config.toml
crop_scale_min = 1
mlp_ratio = 4
layer_scale_init = 0.1
loss = "cross_entropy"
beta2 = 0.99
shampoo_beta = 0.95
batch_size = 384
epochs = 23.6
Rows from block 2 of a small image classifier, named by matrix and row number. Rows with one number belong to one neuron. Each number is 128 + 32 x the weight over its row's rms, rounded and kept within 0 to 255. All counts start at 0. Numbers have three digits each. After the name is the row's rms in percent of the matrix's.
Before each neuron's rows are labels from the 100 images, of 14848, where the neuron reaches its highest value: "top examples" is what is common among them; "lies over" is the class under the peak. Only what is clearly more common there than usual is listed. The data: small charts drawn from random numbers.
# fc1: MLP up (model.blocks.2.mlp.fc1.weight, 192x48), inputs 0-47
# fc2: MLP down (model.blocks.2.mlp.fc2.weight, 48x192, transposed), outputs 0-47

top examples: pie chart; items: three
lies over: data marks
fc1.183 110:179145115178148189151111121151086114131175112120119142096109173085123125098136159108166117168122128099075141110205225141128160124152136135098135
fc2.183 124:108156108099108187141123193132123142132192129181154128124130087094177101119112105086131147165173129128122116126215098089132155160075120167170123

top examples: histogram; pie chart
lies over: data marks
fc1.171 085:116136049125137162106087171174230157149137091146185129162104136122103130164134125090126153110137167106143118121108174135165158185150101148140121
fc2.171 092:135148116119168174134118080094119097114088149140112124106163147125098102189104097104167079125104073090086114167050125163121091121067151116080124

top examples: pie chart
lies over: data marks
fc1.11 096:115155145092153186143175157089166121130101114155135156135125082229084139166188082144156132115153118174151126145112132122153058157145123137117135
fc2.11 098:154184130145109112117213150135119084110113128164143150108114153150084091173118168097097132133144116104121160129204136059132158137140105107108049

top examples: stacked bars
lies over: data marks
fc1.108 099:141097139115116212098174125111094198107100154193195110150103137153135132109117175119152105146131148121126144176161201117138154122136142161093164
fc2.108 084:152145097093143194134110106131179183152122115082065139174154099077135135098116063100135145132177093140153088185107141148169116132115104081110129

top examples: pie chart; horizontal bar chart
lies over: data marks
fc1.68 090:113134147163156226117111069126143083109126106127147146122131131069167104117135172144145137165169111132143128124161207129124057166099111120141081
fc2.68 103:068130106102098196151081161108125121137166138136160153079132102074133071111132111108200164200124164117114110134156119162114176123131114176110124

top examples: dark theme
lies over: data marks
fc1.148 093:127144176153129110086140111125071129145134165161111085138139168115105160180157116110150120117153129182130082126216161163064147123065133175130152
fc2.148 080:118184123093076191146138064133090132103163136175176142181099134161094111086073131192152130164131118100138098111161115120129119127111077156104152

top examples: heat grid
lies over: data marks
fc1.14 113:166119150165144131088167145136141167163154149131119169171102122137112126100165152145161068123170045167135089129148120125208146149176150151179139
fc2.14 108:127075050108166104081126114081098128123149139110190109145101137102083130187135144121111074107103159117132119084137128119209174116175111109128116

top examples: pie chart; ring chart
lies over: data marks
fc1.126 098:212124098080149068155127135177154140115150108141116175169136088163090118155108110153136133077144155129122128100145111110142233110159151106133128
fc2.126 101:094100145153121079153181162115169093139165130122159185134074181164123192100115158148150142115117162148143151135136169170135190121152060158139126

top examples: pie chart; items: eight
lies over: data marks
fc1.60 086:118164110161045134143132146196092118141201149089120143122138096189130064134133092139134149161112128154101148111121054113142135106153117097171152
fc2.60 104:042080126134147105139140181145138157123162150147159193070147100093129177080138166114129133173171138183180134126140113166112114134151092150145116

top examples: dark theme; items: eight; stacked bars
lies over: data marks
fc1.65 107:039121135149117114072098177178137140107086098150101088088106192130100119100093120110125145102127131099092142136152126034126130105142085145135134
fc2.65 092:132141094071132098186126085138180116090143146124178071087167148174139124182143142128098131077115143124117122099144138192058115083110093130141106

top examples: dark theme; line chart
lies over: data marks
fc1.156 100:069110106090222134098111097111112120152101129138087082106098136127153172136139126099063120111083104129135077075102192099169120132138147122145103
fc2.156 083:082075121162110108145102138039111163172083140117134146116168135134121145120075114138111117134150164063195156163123057117099123131168101133119117

top examples: one colour; line chart; peak in the middle; trend: dip in the middle
lies over: data marks
fc1.52 117:117118127158039119126152147079155092069136106128122200099122137106120115175075077162118158124141201129124137127146109079105102105120108161151090
fc2.52 108:137053161180125119127144145105089129139148126065100096082134103116132138146114163150068127166142154087118178171113086095117170162164125192149169

top examples: dark theme; line chart; rising
lies over: data marks
fc1.70 099:119057107109122102121168105142167153164126121105132124068135084117146072092143133201116140135158173137116090188144169111087099085080113170151124
fc2.70 095:115094088115093161105145101153143086094179124189142152133099185135157104093117156093123183124115110174135108074167188149166146118166089087161119

top examples: dark theme; pie chart
lies over: data marks
fc1.8 098:124102085051134062189142150145118088139135129115097161113095159124110126173181161159072155085102107143118100095122063123149074099122134126149138
fc2.8 089:127167137180081094144119156142134109086087066121067152122132117196142139165084102142157104130193087176115157151099171147156117153134131084104152

top examples: pie chart
lies over: data marks
fc1.45 123:158126092106125092162081135153169142109203139122179146044109128145132130180117214146153139106136158107148172170124112160125138163116158134158149
fc2.45 116:103108158100136079070157132135157187164164156116116084034109140115153155129145139117113195129113101112111096083148129112158153114198114120093106

top examples: stacked bars
lies over: data marks
fc1.31 104:118140088122136061103093199100148133129139119088119121153165163112138172089182161122147054184144147114159106120172077113156102149111152130181134
fc2.31 105:146117040145128139133152139069134102097114111081095108141148153141150113078161131164111083077085122120159104140113070148161145152139138103216147

top examples: heat grid
lies over: data marks
fc1.152 111:121204124128116104112111133077170129116166062138131136133105116130144192130116148123115107091098136136126185127130108125126137105136052145152019
fc2.152 102:117115078081154122109129124079186148156143184114101153086121086121167203098168124084120108159181154171106154192124129122141123127101156126123174

top examples: pie chart; items: three; stacked bars
lies over: data marks
fc1.67 065:070163075110107096087053121102110131131058085148143130121136115181138151176144161180111121132130081166154125197135121112167120161129149153104129
fc2.67 071:168145213159183110139161146152105093157113089170082154116099136109115089143120105063138131103144131120106111103130092091120099112045075139132148

top examples: heat grid
lies over: data marks
fc1.16 083:127166115167173132128144167187139170138153169148162042089144108129142112114128103156145157128148141134151125110151122149174161158167158124094228
fc2.16 083:152145097160141091160100136094142134153060145058076167128126094098158153150162140155145155115138104178094125140078118111146164072113192148143176

top examples: histogram
lies over: data marks
fc1.64 105:152148088135115098128141092111090189079113159160077120080133116150173153130172101178154111155131101164112181151171152148120109053108121168166154
fc2.64 108:063148113069148166103167101199096109116141133184149111054120133156120143092122071111125092136160139131119101147083128132137177181109121091124160

top examples: horizontal bar chart; items: seven; items: eight
lies over: data marks
fc1.53 117:118141109122118127140111124139118000194132095084153117151139154120090131143169131162155088114141152140151152135156119089127129118180111121142147
fc2.53 118:094140122108100147115153103118160075191073137050147141119103093120119169186148142149154078172132111150145144129090133153143130142151072056163128

top examples: histogram; pie chart
lies over: data marks
fc1.32 113:099168129144154169114169143156169103134162132081115135192122134106103090126090165109132120065157145053117131162197086172124148174102157115142113
fc2.32 125:115135100127134189153125073149109123126142172129156094175103124166104100121130104170138084090109104101063153153076094087126038120102141089097141

top examples: heat grid
lies over: data marks
fc1.35 098:129127139149148072101118112128084132142153210123155156140136147159104140134114200168142101123094135116044084077122128153153071097147184098125131
fc2.35 089:152128104101114101116156067136116157123116147091165135103107150151154116074078133094143093116160107146149151107175117110158138124119183150205228

top examples: heat grid; items: eight
lies over: data marks
fc1.116 111:155157121129133146178109107144173115113100193152129186089152187135135115093140151157122014114099129120178117164138111134146154114148126164131079
fc2.116 102:124117085151136165165126035156150133131147089172104114156116093109141108203176130110150157143055153105110112070106133138135142112119144183139093

top examples: pie chart
lies over: data marks
fc1.87 071:177129085101090045162156161135091197156176134152138154152091140174133056144111133158157140145140113122144081130152078135144119130135134105179148
fc2.87 078:108075141124123075061148176068100191119119104140139181118125160144164186112109162131164073126138136127127135102097180172108120174145153124091122

top examples: one colour; step chart
lies over: data marks
fc1.129 092:127091129106167073072142198143128097133206079150171077079122142133176154113104090127143109168154160128102162192141150121125131121143150141110117
fc2.129 086:142142128134123139106108190118170109089127092174088144152101152150136132142098119141172213084067126132157091105147166132083148152091073110069108

top examples: heat grid
lies over: data marks
fc1.57 096:126138076117137146191138171104136117095132196127129100155110129136092125168148169158142089063162107106098089049129102134184129137062111124130146
fc2.57 096:136150083126087205152108180142105177108121146153060134092108123134157082120082095168112140118147083186127120118162158166117146148136120105063098

top examples: dark theme
lies over: data marks
fc1.90 102:143109120126169164087095096163089133160083107146177088159092137164115124154112146120104146065097100131033082125147171128197151118111139120136134
fc2.90 106:134163161153204111158121131107097095158124142085157127132157093105121076133117080174102094058129185096155084133115114088110153127147169148145187

top examples: pie chart; items: eight
lies over: data marks
fc1.180 077:109135086157117104165106149176141130143105080113197143103126152084144092105143080122153174152127109164204122176193103076156106095145131140155145
fc2.180 082:132144103178137099134126107137148125069156137120085112139188163121096168096102173057135088084090132188154129132076143150170150086145173133114087

top examples: heat grid
lies over: data marks
fc1.161 094:129116152099129097127094168158167109144145121174100091158165121133125094090140161114085160121150144163116099174200117173070115150109169205164095
fc2.161 100:149129108160170164108118101115134097155133121196141137159122048184148118181108178150171123122104086117124107113125091150053100078128135081153112

top examples: dark theme; falling; line chart
lies over: data marks
fc1.174 095:131135141215128166091109101132135116104157080155119164194102106147123110083139157174112102105101200159145152085126184111097105129124172157144097
fc2.174 098:106104133079076109151106099139077103059113133154093090091130144085142149128012140117135126151155151098154124140147122127118157133145079158075125

top examples: heat grid; items: seven
lies over: data marks
fc1.136 098:087111132142144119143114129135120157069178075111088091133157154127118133122166146174108167151152226165146096107129150071121144142096204111146141
fc2.136 106:140092127144118163165145198136148179053186074182132148148131092113121129155102163149163169123090151113162109099121153131121131198131133102087152

top examples: flat; line chart
lies over: data marks
fc1.47 086:100111171097113203111130137114146112043162094114164139142050133123138128172071102122116149125107155113119106130170115134120156132145129037114153
fc2.47 082:123103157141109184105155140130125156146148121102105151169104091073162081100136139111102144151114095040074201166150116102166103120110128098183135

top examples: one colour; line chart
lies over: data marks
fc1.184 084:101108141148052081137104123136096176141137129126140174122128172128097118151053119145207074095175116116107091152130167114104096113145163102080121
fc2.184 080:154122171139101138118129140115109053128134046115146127139123119150124137103065162098187092117168124079172134139104096134194105204135111142153128

top examples: items: eight
lies over: data marks
fc1.23 099:123146073154103137156136167084164158097083112111137121144127222124118189111127132112135077127144103107149180054144113084072128101159118142111105
fc2.23 112:104125143101138159216133098056145136123144162187111107123155114151130086079190134134097104095130100169116103068124106122105111130162134175172095

top examples: histogram
lies over: data marks
fc1.107 107:110152122029165130115130185114150119093090126074192118189128137147135163122076073138114131139142172124136192150101115173136134128151127115120155
fc2.107 110:166158140151083161101110194080159123097108063152085158158150140148181083122146152159191109146146131113062164123088130141105137137112131094084137

top examples: horizontal bar chart; items: eight
lies over: data marks
fc1.179 085:075098132184135187161121117097108103138131117179084156122099122120113104146095154146115150172144109156220055142183143137141155088109127140150096
fc2.179 083:122165152152089190170098104141130126054161092108105143139182129091143134167130107148191204186121154128091167130144139122145145120132137120081089

top examples: stacked bars; pie chart
lies over: data marks
fc1.39 102:099119118056123123133134144114239159135108149083128130155140165159116097131121125076123134184133147159151170108117072091076117157158131178129114
fc2.39 092:198175124174135142071115164103165105074132143159147173134162123120108106181157113166132126043134125122126077132101146113165136147083161173122143

top examples: one colour; dark theme; line chart; step chart
lies over: data marks
fc1.127 063:083097138212214133102159132115143105167112113124199137129108141144138115159121162120090142102089083141108110086159133166159152153100193137132146
fc2.127 067:114085167146111105128120098106072083076135105148129150091094126183181095149088161136147042086116168125128166117078141130110092151096169139102142

top examples: pie chart
lies over: data marks
fc1.10 096:071122095158164051103096148108127072159133126124173110218111141136126121130125130188137125150108123151168145161153088206148123107148124163116132
fc2.10 096:174111132149157124129103177114098078218065134157049121127105143168136130071120134093125099101099115162113106120093105173115130152094116131175128

top examples: line chart
lies over: data marks
fc1.18 105:115124101142145128076123189120165089123100147102135146137164149128172146152082113131114121084099089156114192182131083103090144129165081118188057
fc2.18 120:123105142151132180161149162098175181167057083174109122108148172141172127127105178076134089114104130096120126150092149149189182147108106130103136

top examples: dark theme; horizontal bar chart
lies over: data marks
fc1.100 106:122109075143143081126087124150162163211129146084159140128176086129100097165121114124190096129125150162154144159180180090127134128183111168110149
fc2.100 101:147115164142152113148174148063120105067131115122106130130149125143098114161103164215145094170191142141137125121099086128148140110143047115145073